python train.py --arch="tdnn" --model="sound classifier" --dataset="synthetic speech, music and everyday sounds put through simulated rooms and audio effects" --train_examples=39062 --gain_aug_db=10 --noise_aug=0.002 --n_mels=64 --hop_length=160 --input="log_mel" --spec_augment=false --win_length=512 --targets=["reverberation time", "distance", "source", "number of effects"] --num_classes=[5, 2, 4, 4] --norm="batchnorm" --activation="silu" --depths=[9] --kernel_size=5 --stem="single" --widths=[256] --loss="binary_cross_entropy" --head_dropout=0.1 --init="trunc_normal_002" --optimizer="soap" --beta2=0.999 --lr=0.0032 --beta1=0.95 --shampoo_beta=0.95 --eps=1e-08 --precondition_frequency=32 --max_precond_dim=1536 --merge_dims=true --one_sided=false --adamw_lr_other_params=0.0013 --cautious_weight_decay=true --steps=28800 --batch_size=128 --epochs=94.4 --lr_schedule="step" --warmup_steps=1440 --weight_decay=0.03 --adamw_weight_decay_other_params=0.05
Rows from block 6 of a small sound classifier, named by matrix and row number. Each number is 200 + 30 x the weight over its row's rms, rounded and kept within 0 to 999. All counts start at 0.
After each channel's rows are labels from the 100 clips, of 14976, where the channel reaches its highest value: "loudest" is the band of the loudest frequency at the time of the peak; "strongest on" is what is common among them. Only what is clearly more common there than usual is listed. The data: synthetic speech, music and everyday sounds put through simulated rooms and audio effects.
# conv: width-5 conv (model.blocks.6.conv.weight, 256x256x5, each kernel summed), inputs 172-255

conv.220,124,240,172,215,226,179,248,212,207,219,201,182,199,158,202,293,188,221,223,223,197,134,206,210,208,194,202,247,194,240,208,177,167,229,200,220,186,222,206,189,175,211,188,195,211,244,188,202,188,211,141,192,214,158,242,210,232,208,201,198,187,174,228,230,198,160,157,171,238,205,167,182,188,206,124,195,214,206,158,178,211,224,183,235
loudest: 500 to 1000 Hz
strongest on: speech; number of effects: 0

conv.191,198,197,200,200,243,195,221,202,226,198,227,228,190,249,229,138,167,213,126,203,192,216,180,168,157,186,183,200,184,198,178,215,196,171,242,170,180,217,217,198,131,161,224,194,227,172,280,154,190,223,210,267,197,198,182,152,218,171,235,241,265,178,216,186,182,236,214,189,213,132,282,172,218,199,253,194,209,225,164,215,176,212,235,191
loudest: 1000 to 2000 Hz
strongest on: everyday sound

conv.154,208,151,185,226,184,207,172,212,137,201,174,217,283,216,208,162,238,235,278,185,193,194,229,87,185,156,187,168,207,199,193,259,170,190,188,220,243,208,239,208,223,200,216,204,176,211,197,193,207,216,203,227,221,180,265,220,220,180,162,207,170,148,201,185,227,196,165,216,169,216,169,169,169,169,189,207,214,215,233,197,160,200,170,247
loudest: 500 to 1000 Hz
strongest on: speech

conv.142,222,242,228,213,179,268,208,214,180,122,153,175,193,190,191,156,169,169,178,225,150,161,177,226,207,190,226,215,241,146,181,154,251,186,232,168,262,229,186,207,211,200,201,161,182,195,218,261,184,196,202,207,201,191,222,194,229,158,225,224,136,170,216,194,164,219,217,196,231,248,232,153,184,195,195,248,211,168,223,220,178,157,232,192
loudest: 500 to 1000 Hz
strongest on: speech; number of effects: 0; dry

conv.97,231,154,153,223,206,192,237,223,242,246,179,134,191,189,191,221,207,177,197,199,205,207,230,167,202,169,207,197,249,200,198,178,231,155,161,169,191,231,197,119,150,209,236,134,164,155,212,204,239,197,230,160,200,193,213,223,184,224,219,171,242,225,236,181,207,188,225,232,235,236,174,198,253,178,181,223,143,190,197,225,227,219,248,186
loudest: 500 to 1000 Hz
strongest on: reverberation time: 1.2 to 2.4 s

conv.109,235,230,235,145,165,176,106,158,224,220,162,210,190,233,170,218,184,232,187,249,184,199,260,213,156,173,216,159,177,145,256,224,204,210,184,198,159,214,138,195,188,170,246,181,218,190,235,241,240,192,196,216,240,171,225,183,195,257,206,185,158,189,241,158,183,149,196,223,185,204,196,225,225,143,205,180,208,190,229,226,255,241,170,151
loudest: 500 to 1000 Hz
strongest on: speech; reverberation time: 1.2 to 2.4 s; dropouts

conv.85,213,157,161,212,191,180,215,165,221,192,217,237,185,214,212,227,188,175,250,178,168,233,150,192,260,189,221,224,232,171,222,156,146,247,178,219,224,200,206,224,190,165,180,156,263,239,190,154,210,226,223,185,216,222,194,231,208,185,259,227,279,213,200,218,225,238,220,164,226,215,236,208,264,227,175,200,202,220,197,212,159,202,167,121
loudest: 500 to 1000 Hz
strongest on: number of effects: 0; speech

conv.170,225,176,210,183,195,191,186,213,183,201,174,236,234,239,222,143,175,202,165,189,176,230,211,260,185,178,197,194,244,225,235,190,174,123,241,215,283,185,173,184,196,194,240,181,280,189,218,233,215,181,211,191,182,247,185,201,214,210,179,201,176,175,189,191,167,137,174,170,184,188,153,189,169,170,215,194,145,204,219,204,283,195,180,165
loudest: 500 to 1000 Hz
strongest on: speech; dry

conv.80,269,130,189,241,210,229,167,176,181,203,196,256,221,161,215,195,221,193,145,151,200,214,237,192,211,196,224,170,200,185,177,231,200,164,139,189,200,186,190,209,169,223,213,168,171,222,231,196,234,195,187,221,156,197,189,216,201,141,233,159,197,183,190,193,202,210,237,185,193,225,193,205,163,187,179,211,220,226,218,229,147,232,220,206
loudest: 1000 to 2000 Hz
strongest on: everyday sound

conv.197,233,165,222,200,192,245,202,235,133,217,219,244,229,202,189,135,114,190,201,216,220,219,198,189,214,231,191,202,198,158,172,163,204,199,153,162,155,209,153,185,214,136,209,167,189,226,178,196,184,198,158,162,210,164,253,200,208,174,185,214,215,222,161,206,201,241,209,183,166,160,190,214,186,179,202,215,186,136,147,171,233,191,253,166
loudest: 1000 to 2000 Hz
strongest on: telephone band; bit reduction

conv.234,227,256,165,161,205,213,211,197,185,173,163,181,190,178,130,174,252,222,171,143,242,169,176,180,183,213,198,228,142,211,167,227,229,187,184,191,162,179,214,210,196,167,192,212,234,179,182,185,184,193,151,187,212,226,179,158,189,179,178,165,154,216,202,182,185,113,169,216,206,228,161,223,176,176,224,214,185,192,206,209,212,182,235,237
loudest: 1000 to 2000 Hz
strongest on: number of effects: 3 or more; dropouts; telephone band; wah

conv.19,191,213,154,201,202,220,249,184,265,167,147,137,219,183,207,171,217,191,136,199,193,122,194,202,179,141,125,251,211,246,212,212,226,200,188,211,203,230,252,216,216,188,160,253,197,216,182,145,183,197,233,141,190,183,196,212,192,166,193,200,153,230,214,194,228,171,187,171,177,197,221,169,224,313,220,216,202,197,212,172,126,177,217,168
loudest: 500 to 1000 Hz
strongest on: speech

conv.124,201,192,195,161,241,210,209,299,227,154,246,209,217,203,225,148,188,218,160,180,216,181,197,205,234,216,194,188,181,206,228,191,155,222,253,191,198,186,190,194,206,251,249,191,220,216,244,199,194,119,193,242,192,171,216,212,213,188,262,191,232,150,231,198,227,192,196,196,208,179,185,200,246,209,141,136,176,236,224,205,211,217,153,233
loudest: 1000 to 2000 Hz
strongest on: wah

conv.93,174,167,169,191,165,210,154,173,193,207,168,194,181,195,192,179,164,230,198,210,172,215,171,253,208,174,200,174,260,216,227,210,234,195,228,194,208,218,236,204,194,220,212,225,235,188,221,228,191,241,208,197,199,210,205,185,206,251,211,224,105,198,170,154,207,231,220,202,208,179,192,169,206,230,214,206,227,227,228,155,273,194,169,231
loudest: 500 to 1000 Hz
strongest on: speech

conv.158,221,253,179,215,214,204,198,217,187,245,220,218,235,198,205,262,180,204,213,222,209,213,222,137,193,237,216,167,236,154,238,179,266,213,207,166,191,193,181,213,187,186,180,237,207,196,148,206,194,221,214,170,205,178,199,217,205,207,221,234,224,153,179,189,217,194,258,225,168,227,193,224,255,215,229,182,189,191,143,199,201,190,151,153
loudest: 500 to 1000 Hz
strongest on: speech

conv.111,223,233,240,196,179,174,149,176,187,146,174,173,182,229,225,236,152,224,159,243,220,178,228,183,200,144,165,262,178,149,207,192,163,188,239,235,195,206,152,207,195,162,217,159,207,242,192,199,148,202,236,125,190,220,188,187,216,165,156,183,129,222,214,206,209,205,191,208,196,196,216,224,184,216,237,211,212,214,187,203,177,176,214,208
loudest: 250 to 500 Hz
strongest on: band; reversed

conv.240,183,228,220,174,238,212,182,200,269,210,184,205,180,142,139,221,180,167,201,177,181,136,190,167,183,220,229,153,222,169,192,238,188,157,178,166,172,189,184,246,172,171,229,260,204,176,178,156,201,221,167,172,198,293,183,215,230,178,188,175,158,197,243,232,209,218,187,151,162,184,150,218,193,180,201,192,214,255,227,189,217,193,223,211
loudest: 1000 to 2000 Hz
strongest on: far; short reverberation; reverberation time: 0.15 to 0.3 s

conv.173,209,195,215,165,201,211,189,239,169,235,172,176,208,170,184,165,158,209,194,163,220,254,131,200,179,207,157,235,221,171,250,177,193,251,158,215,217,198,183,172,174,195,208,216,196,193,196,183,195,179,195,252,204,125,225,206,206,240,219,191,217,129,181,213,263,201,231,218,220,211,155,283,211,228,178,195,194,162,230,181,298,235,161,214
loudest: 1000 to 2000 Hz
strongest on: everyday sound

conv.27,182,202,162,197,198,240,186,196,175,235,165,237,270,178,172,137,159,216,188,234,192,199,169,179,215,253,225,142,195,202,180,190,200,203,174,198,231,174,212,196,199,208,196,205,224,184,207,234,216,174,184,199,190,173,243,186,194,164,196,204,183,193,177,232,183,205,177,181,107,181,180,181,162,199,217,225,179,238,203,178,188,177,232,201
loudest: 500 to 1000 Hz
strongest on: dry

conv.217,190,170,220,198,143,199,212,179,203,216,196,166,207,204,214,185,200,180,217,166,169,187,209,174,214,145,252,219,139,245,162,193,112,207,196,180,199,213,192,204,197,244,214,223,157,196,200,193,184,198,256,222,160,211,182,218,187,196,242,155,202,177,187,148,227,200,141,204,168,197,223,190,210,239,179,141,203,169,213,156,151,207,222,190
loudest: 500 to 1000 Hz
strongest on: speech; distance: near

conv.115,250,250,190,234,200,198,197,178,170,207,186,236,193,188,182,285,204,238,221,225,173,237,187,179,170,211,153,249,203,174,169,214,212,199,210,218,256,206,217,201,207,188,177,203,195,219,188,223,242,173,222,171,224,198,192,179,145,127,237,243,152,220,205,139,196,235,204,220,239,189,203,218,212,201,184,240,194,172,227,225,202,221,187,214
loudest: 500 to 1000 Hz
strongest on: speech; number of effects: 0; dry

conv.6,231,212,188,219,153,200,166,177,179,183,210,223,214,238,175,169,200,223,219,185,176,222,191,172,160,269,170,234,208,183,203,199,149,162,184,192,168,179,170,231,241,145,258,190,240,197,140,162,226,237,206,203,225,262,227,203,170,186,252,171,165,193,217,217,157,204,215,230,155,185,185,223,237,178,147,267,159,218,171,218,184,170,196,214
loudest: 500 to 1000 Hz
strongest on: distance: near; chorus; number of effects: 3 or more; telephone band

conv.59,212,200,200,200,236,185,243,204,143,246,210,193,197,218,184,164,171,183,182,191,196,197,199,205,177,205,203,182,151,241,184,188,167,171,165,151,209,153,213,180,141,208,229,197,171,172,179,244,206,166,198,154,231,274,201,234,137,240,190,218,194,228,133,188,210,170,211,203,220,220,173,240,225,194,193,239,158,267,156,194,199,223,164,161
loudest: 500 to 1000 Hz
strongest on: short reverberation; reverberation time: 0.15 to 0.3 s

conv.130,219,198,219,211,178,212,188,207,220,226,216,208,204,191,204,189,187,189,225,206,211,216,190,176,216,198,171,183,204,215,244,193,231,241,189,177,236,154,190,238,142,177,185,199,202,182,196,206,203,181,227,299,164,171,223,171,144,180,220,221,226,232,196,219,221,228,149,205,173,243,190,181,248,176,183,134,164,179,208,153,175,186,205,171
loudest: 500 to 1000 Hz
strongest on: speech

conv.116,212,194,166,243,227,200,235,233,218,152,184,212,214,208,228,186,189,203,146,296,203,219,185,188,186,229,180,183,241,227,235,178,184,170,213,235,172,183,242,125,208,219,247,161,186,194,234,229,202,217,192,181,188,188,199,194,170,195,216,178,205,156,228,194,232,180,167,190,197,193,236,222,218,209,216,242,188,193,166,184,230,198,187,219
loudest: 500 to 1000 Hz
strongest on: long reverberation; reverberation time: 1.2 to 2.4 s

conv.72,258,214,177,227,194,138,216,227,221,200,181,205,223,237,236,224,251,233,185,154,180,171,217,180,201,194,140,227,249,177,233,164,191,175,223,187,209,213,180,221,170,157,171,238,217,261,223,222,253,174,182,199,241,210,182,245,169,181,220,203,178,215,191,182,224,143,160,210,189,209,232,189,184,118,176,230,233,202,159,223,201,171,254,189
loudest: 2000 to 4000 Hz
strongest on: distance: near; short reverberation; speech; reverberation time: 0.15 to 0.3 s

conv.183,238,243,159,194,215,179,179,190,211,209,186,193,167,193,226,173,199,174,173,193,257,161,241,242,199,167,215,83,180,170,213,203,204,199,173,171,189,180,189,213,232,202,164,224,206,194,165,200,191,203,175,238,157,261,223,256,163,218,181,166,254,181,202,187,163,183,177,132,217,187,266,213,200,224,208,127,222,154,209,179,171,201,220,209
loudest: 1000 to 2000 Hz
strongest on: far; short reverberation; reverberation time: 0.15 to 0.3 s

conv.110,205,183,199,233,242,190,203,185,180,260,160,153,208,260,157,190,139,194,190,204,215,222,199,195,195,205,216,190,200,165,184,164,226,198,182,168,248,214,201,231,191,173,216,183,163,202,250,189,148,153,170,230,190,219,222,160,180,198,237,197,195,136,237,214,195,192,211,169,258,201,214,186,204,216,172,185,261,191,217,215,203,195,185,171
loudest: 1000 to 2000 Hz
strongest on: everyday sound; number of effects: 0

conv.52,139,237,212,218,114,186,169,214,207,162,186,227,175,123,225,165,205,221,251,173,187,179,182,198,177,172,172,143,189,164,205,222,172,168,195,166,218,163,179,255,217,162,204,179,258,234,238,223,171,188,259,178,226,197,177,234,116,196,223,186,213,186,185,234,187,156,182,206,186,189,211,200,164,212,240,148,166,136,173,177,226,229,206,149
loudest: 500 to 1000 Hz
strongest on: speech; dry